{
  "tokenizer": "word",
  "encoder_depths": [5, 5, 5],
  "decoder_layers": 6,
  "decoder_activation": "swiglu",
  "decoder_fused_qkv": false,
  "decoder_qk_norm": true,
  "optimizer": "muon",
  "nesterov": true,
  "orthogonalizer": "newton_schulz_5",
  "adamw_lr_other_params": 0.0025,
  "lr_schedule": "cosine",
  "warmup_steps": 300
}
Rows from block 2 of the image encoder of a small image captioner, named by matrix and row number. Rows with one number belong to one neuron. Each number is 500 + 50 x the weight over its row's rms, rounded and kept within 0 to 999. All counts start at 0. Numbers have three digits each.
After each neuron's rows are labels from the 100 images, of 14976, where the neuron reaches its largest size: "lies over" is the class under the peak. Only what is clearly more common there than usual is listed. The data: simulated grey scan slices of phantoms with and without marks. In brackets: how many of the 100.
# gate: MLP gate (encoder.blocks.2.mlp.gate.weight, 144x48), inputs 0-47
# fc1: MLP up (encoder.blocks.2.mlp.fc1.weight, 144x48), inputs 0-47
# fc2: MLP down (encoder.blocks.2.mlp.fc2.weight, 48x144, transposed), outputs 0-47

gate.113:460487497537523485559533502522419481547439554493497546542431611548556517555543441490508572511507472567475411468567523554518571509407445438537596
fc1.113:519538432416463423537456513512519415472550570436551445417588449458504498481481579542535488465542448519581517516557517500461468548471495455601580
fc2.113:512441598456486464459561501527510576500510451517522603454449461495504532469542490424419506491465527325444422511515481543503485488521459554548447
lies over: organ (64)

gate.91:529571523464549479596499432482496511473476466540477586608449498452511507410632584504505453433425568496407512497489532500490471512570528488499509
fc1.91:498500563551487500500586424489444442394567533560507599539545527458502528496603501563482528451435474495431496564516486520520456469551430399550481
fc2.91:455520445487492520580477566519506518508433586471518472513480647561473491447527436487536480475484522511424489423564525458456565538596503448543396
lies over: bone (57)

gate.103:518514580608521498489447536634432515506521548487547534573564461417504510511539484544465533437563459464559507399457527489474564569432523479470484
fc1.103:551592499484466517470453498405538445477500416522565418520564528617545524475575463433475492479495536547491424511421447530542544488509395542503529
fc2.103:483560562541477520641499511472542431467564431408580407505554552443513547497450476511468529531581519501537501458467459466542501541583506534444447
lies over: soft tissue (77)

gate.11:509577553538468520540486388442436484570474413496487487534497586567500477446451489581552484536512592421442524547522514465434489505483469400510438
fc1.11:581455577575520475468510527516502391597500519508517512443477453497553432555603488522422535456520573515509552482407454567513472511500508596540460
fc2.11:530486440504550436542542553485403581536499488479432476475465385512484522468534577558552531474443486535468598547480565563460440400436480488470509
lies over: organ (40); lung or cavity (27)

gate.57:470554367525533566497487413486487524494491562495559505463531440511422475538394451542567466563465520438551556519554535584420541502496525446495448
fc1.57:525603628568523527481424563526458551417411433513507506518532523552553481499506492518480559434436491540465541500527464544485542435463417434451463
fc2.57:477488491554530559400599426512523533466540437606504604478544479528422510550499470497510527514480539410587509446466464472515556435488496535475593
lies over: mark (95)

gate.35:438511452449512438488562521448525463437569406481468518412549530501515480488493492527548417435414443491451485519558612562534557495541537532419437
fc1.35:551458514456486484431642456473468468428530614566422548520510512520501571499481455464535574451543464522551472467517569522429422505546445519547517
fc2.35:477523494552476421569517549468503535548456493554503513417596513494538489436512498394508516552499517520481393480614587545491398495465461562509442
lies over: organ (52); mark (37)

gate.29:452487436505467440552571468554478432563502539585500515569528442515467505583501530499473457488551436472471595523543623481512415470549455582485559
fc1.29:567559495456484583513423444526471479444526528572508394506498567534498550413488543505523460620536427571496516477438451463594568470525474473496504
fc2.29:475410464467559615514570594441424529490539485495543486596530458557561504511517468529467460490544567502474468543508540498515626464537454530496583
lies over: bone (68)

gate.17:454482346499518512431527486541474444485542511487455489511538506483476508512511493461547456592495639359540564499566579478469493501469528486542519
fc1.17:517496616498512481546472547498504508466425517519608495505407514537542474549525521536460473430502399563469439416447403469550521557562504449531438
fc2.17:498513469513448529497529459453508499510513470444397592392415572506411541394544457498455489409464493458563422481500463474496471483519442416487513
lies over: mark (96)

gate.84:543523530532446528473539526471521498427558529537521438448499545446527373559536410510533480593435500499406470600468481568491501525513419553557459
fc1.84:520448423497385518483498569475593555559535519570484490505536543515584471462554426474537498429557533509501451492486396464460529522451515547595422
fc2.84:490557482524417656560506561461592589473541514520484444524428447489496511496595476471501439426545476454464480541523500416494535532439544493488477
lies over: mark (67)

gate.117:563505433496472543395547558576514514533506484480597574522421505503537571494431520526540444520535475537555507547527529558533472447464599465390447
fc1.117:410530575457464462503469442542450589544449458505575480496474561454489544459524558495522473578524552557471584554550438506502540580424515584497575
fc2.117:553527486502495464533450586514432394474559566378504536461471573579570512514526500473451471459466575443541475496588447462478464510455488416545492
lies over: soft tissue (45); lung or cavity (29)

gate.108:438643507439523402589544416556464479500510429513513556562450525454571522543578528505430556502443550535502516475450500474550537533493528452529491
fc1.108:398536503482499413581621528529546388467534474426448584514602496483453540505481514538512546479503445469502478517462403468501463511554502564493496
fc2.108:512487459571571505527400539510517625498538575494503454455514525468505470457545467437473516507465499495418458560515518472610487601522481521599585
lies over: bone (67)

gate.27:358413432497450471547508525553603427553563499516505595475479539494543524515454561506577519544487429478552519477536516425467492528465441490558475
fc1.27:507556490601402483544444457523434482535565491473491439568410543484476471608470500461497415538618452461499592481465468489510523541473510510488445
fc2.27:570496490526508616633476446421537584519575445515534543462558482501412472489535514493474405465478539502541494504502460559558492432426520489528448
lies over: soft tissue (45)

gate.99:530536377538438421442561497553416461558440503538570581536481548496533507457498521494484610522521429523482483510482501507487523588425529564455433
fc1.99:460449549453562472467434500573590587543566569531571536514478454515461526571511506431453481513431432498516499419464438470533556497563581454465439
fc2.99:540473518526475538394526512407508473455578355439402527502493528501431459494531464486495586487427443496559485466503540502574595514459484523501501
lies over: organ (54); lung or cavity (26)

gate.15:538473425543565492474528547439476515389527477506481507546524536436488452564486416559460569561529463441548413529509466584535485506433505602581521
fc1.15:498467552512574577468426561541546500626450565489535555551463490438450484519471459467595469454543538517559456440471532515410492460508448491444583
fc2.15:482530471527530622523502463513470484391432530496526537652471558607519484472526481508458571528495451495540517478486514493424442563517442544472572
lies over: organ (69)

gate.68:505546440471543505500627453509485502469451453475543498493566520503505528397428474535648527511427539530448507468417466515492517617453504510451502
fc1.68:440437526506516499404477431610484522471520374484509542530466489546503486456534539467431501460460567399541473506463465573548485564460449596544502
fc2.68:467473544542506474559482519497456407566475532445485563515529414464627541403543519539487475532402521411444493447475473539414496581484519485531521
lies over: bone (70)

gate.81:518550465514547421497532492570394526419492497522560466540560593524555490479546508529457471503481537478460486458542441527483593447505451491639408
fc1.81:486436493538448494416463536459505501508510485473561510466453457591556520501467443424521558516511510503570540556455494481539378456468534512399644
fc2.81:438500548480450572471491465504521403474436503532479495469503368519544599559408473520462544557489486497548550616468550539482428501524444456464537
lies over: bone (100)

gate.70:572506509515553494532467450490471479460478518496510438451506521518504454520488617592450542487579485384525566445537521468467445594462589394553502
fc1.70:477408506517439501542569465485422457480522534549419602597496455498540454632509524533509450513408514452453499531441444538546468496484471432494460
fc2.70:513548467397596535533561587473545487471436502434529502514477552469471493419473480568444555503453549612442519441539484512585499529575539543545469
lies over: soft tissue (81)

gate.92:494466485485488455471489524573460529426667504567471437531500468535437444582504406478527535547479482550419483511569540497475455434510580455459509
fc1.92:529420445474465486531506533471535506576412556582494512520488453577481535421468529535498539438530601448503578476540513460421396508594516486437472
fc2.92:515482521466434538572526506429553589477530543477470522421546602520536481607490588461447577525511437542460477473522463474485513582556593504545455
lies over: mark (91)

gate.23:489472592443526471479449503460554523579559530432548463523428535483487470582484583525478528456505422600489509439425490491436529536577481548514610
fc1.23:450571405521574545520521510499466456532592480508419546378487528547475553436387529469556516535494523510469538465492513596470505512528471488445593
fc2.23:528522460481514482632575522519535504550545494495474550559433520489435492513485480583566493565594542459473515402559498475412551475608457477468463
lies over: bone (39)

gate.94:432475505497515490490502587470584629507518563562568502454551490544453480447500451521430476612418537574497535570569499531510514520474501507574564
fc1.94:452474470580448513427470548456465532478568520502526578456531419527557515475485487463592411581573452470573566501568447447520527494423531445505441
fc2.94:411480521559487471557438608409470525513504518522557470503460580538540408488593512489508486464493497572507470488556499464472431581512599408504543
lies over: organ (97)

gate.19:531591505506464527551566564566449433477521542495548440529434438447511422492545490562501420533484435479542487517511351527591470526478496529517434
fc1.19:479505445444617549472513543521498540456493491542493487488567460431542419501468529576497560519536518550463447425428405490535569533399444545569455
fc2.19:549545513530544443483427552449539586515500508393519445532590489496396438550447458471555480505493459475441466547591428434537576525450519509518469
lies over: bone (92)

gate.14:511510545500585460550460464463499488423455587522488492543429532490504424402443537501480473438399580500579507510561553444507554434481404542477533
fc1.14:586510593523574469453497530503580551460428558487492453458449603431511528566457587506399453505427475513535509499581572517483483434499487498477487
fc2.14:409506413528517542466539514445509494551482509501556623452528531448533547451515541510520554465526528560533542550438410424505406414501501561567449
lies over: organ (83)

gate.140:557503469447510511437535516587527518413528427396535463553428527489535605439455445523469594508448489501501484401489572531453513559450547501537509
fc1.140:581596490464488593515446534540515474421490428432555468534425457450537545428474489492503567525428508512449551426484552604498506555483584531499483
fc2.140:480588543610450495492515553483579497514514510485448390488444474388487424528427497539561445408498526558485542519589523509498518545497577516462522
lies over: bone (25)

gate.43:451518494451509503560480477555375443440574426520458528433554510530424453491520556546528404496572455523496433553569529541537596441521521497465483
fc1.43:541505550482543556471479491599474506497481520543507461599442463439529560570537487516519590462437466438422590466494490462474415450443484401572517
fc2.43:590587512477510537501508538517539486448472448446444463474431524587402462518499532527515465501491594468466446482580537487419542592473419592472469
lies over: organ (69)

gate.100:499535550502488495468557415505438533558435413458578538430499516454478490485422414492475444555596513549478471638583516456482530476533485478517538
fc1.100:582514565539556515445530540510485428487539546490459441544516563500431525480551472461555547510441469596470482430395436591589465496443478548507445
fc2.100:504471517426506493508456491528405407442486525555433450467490484616483625469454572527509493551399443499513526475420586513478449526518506506503551
lies over: organ (96)

gate.101:524487493569476461416476524496496563369521463511531502538502526543500421586518457455500477587426481540478433481515539575592555570467453412506449
fc1.101:463630561430583446461533537470465489309481467541471509502539520529488464514508444497417510522468466478546436535519571474521513493517489495491564
fc2.101:421534529537604433510512491465532413527398465463491542514536451368476558462497440494547439432540538466443490520537501546477496385492446494507479
lies over: mark (61); organ (36)

gate.127:524538690452439521436484494473456509575487512412471518497498491428508469511452445500528567516610506562438488525455487457475527578495550464483487
fc1.127:430507693489460503575475475501453467607451552445451542576504481477519551465484532495460516520448454611496483484509502480465552536465492454497476
fc2.127:458526528496493476524406510435502493568502579594554413522506407592486441555471596460524447483551522475439479510534507604434511561494461512538467
lies over: organ (80)

gate.0:575477531493514486571441499525452517462467491544507426461405523474575495464532556544498475468540462472465500417561554449522552650520407568502442
fc1.0:490570438586545512536586547507595552572467577471480475413562498445527461395492465507477568464526465483462456529516557487492476521386502544486443
fc2.0:494435413604490508536458423488484526460556435509460467450448435522544463614453642465503484472546441541491509574521490492500571498474469492533557
lies over: bone (70)

gate.135:521492539486420448427470473474507534411505488540513515522518578419484394493501476559498444551482435480496461571504612545503530517531472660486481
fc1.135:569543468566487493506442533437582591619496469576512421433424518424544528481541515457549453475597519443487518489493418484448518520475525473549489
fc2.135:571498595520495596522465592499568544508519581421517486441446514524448493433423424515462464527472476459526491452467480436505600612501495504482460
lies over: mark (68)

gate.40:572595551446507518519467453536485558515469488575507455558439494346491453518496495468430530500540477493595510462414526498501508610562497451542531
fc1.40:553609612506508529532397411509525475548512415519507512472505466435566439542552432529541438473452493534527439451449483509550504517518399453498537
fc2.40:519505447502553405556430640545507498534455527452544547601430507525532463538518493530527634570534550457551490534532478514544454516467467503531545
lies over: organ (40)

gate.110:441541584558550421424556494413485514558484489516469523492526478546473528387506427510504429472473534537559462411524504490501586557469406572544484
fc1.110:540436495483458460529538530480506450520531406478493479485446541514524452424564561593480535534499533396533517540534470506464384421413514523582414
fc2.110:501400465508503468534546545453459605492532508464504542457479384406509544503516486498415404551460491536552501438456407525492521440446440499447554
lies over: soft tissue (74)

gate.56:480520500561504474434496483454593467431483483524553455471567490479552439613540388497428559571480468588540453504478530572559505535457509532574457
fc1.56:467590521470509441504528508456435493410600528520481534563510513529431507469522552473425539489551502511460563580444619536497563582467571469555457
fc2.56:428397505454502415539408552476578524531573486511466502416502470498496630457455464511535555474528578443536520577538479495526460479417467530475494
lies over: mark (43); organ (41)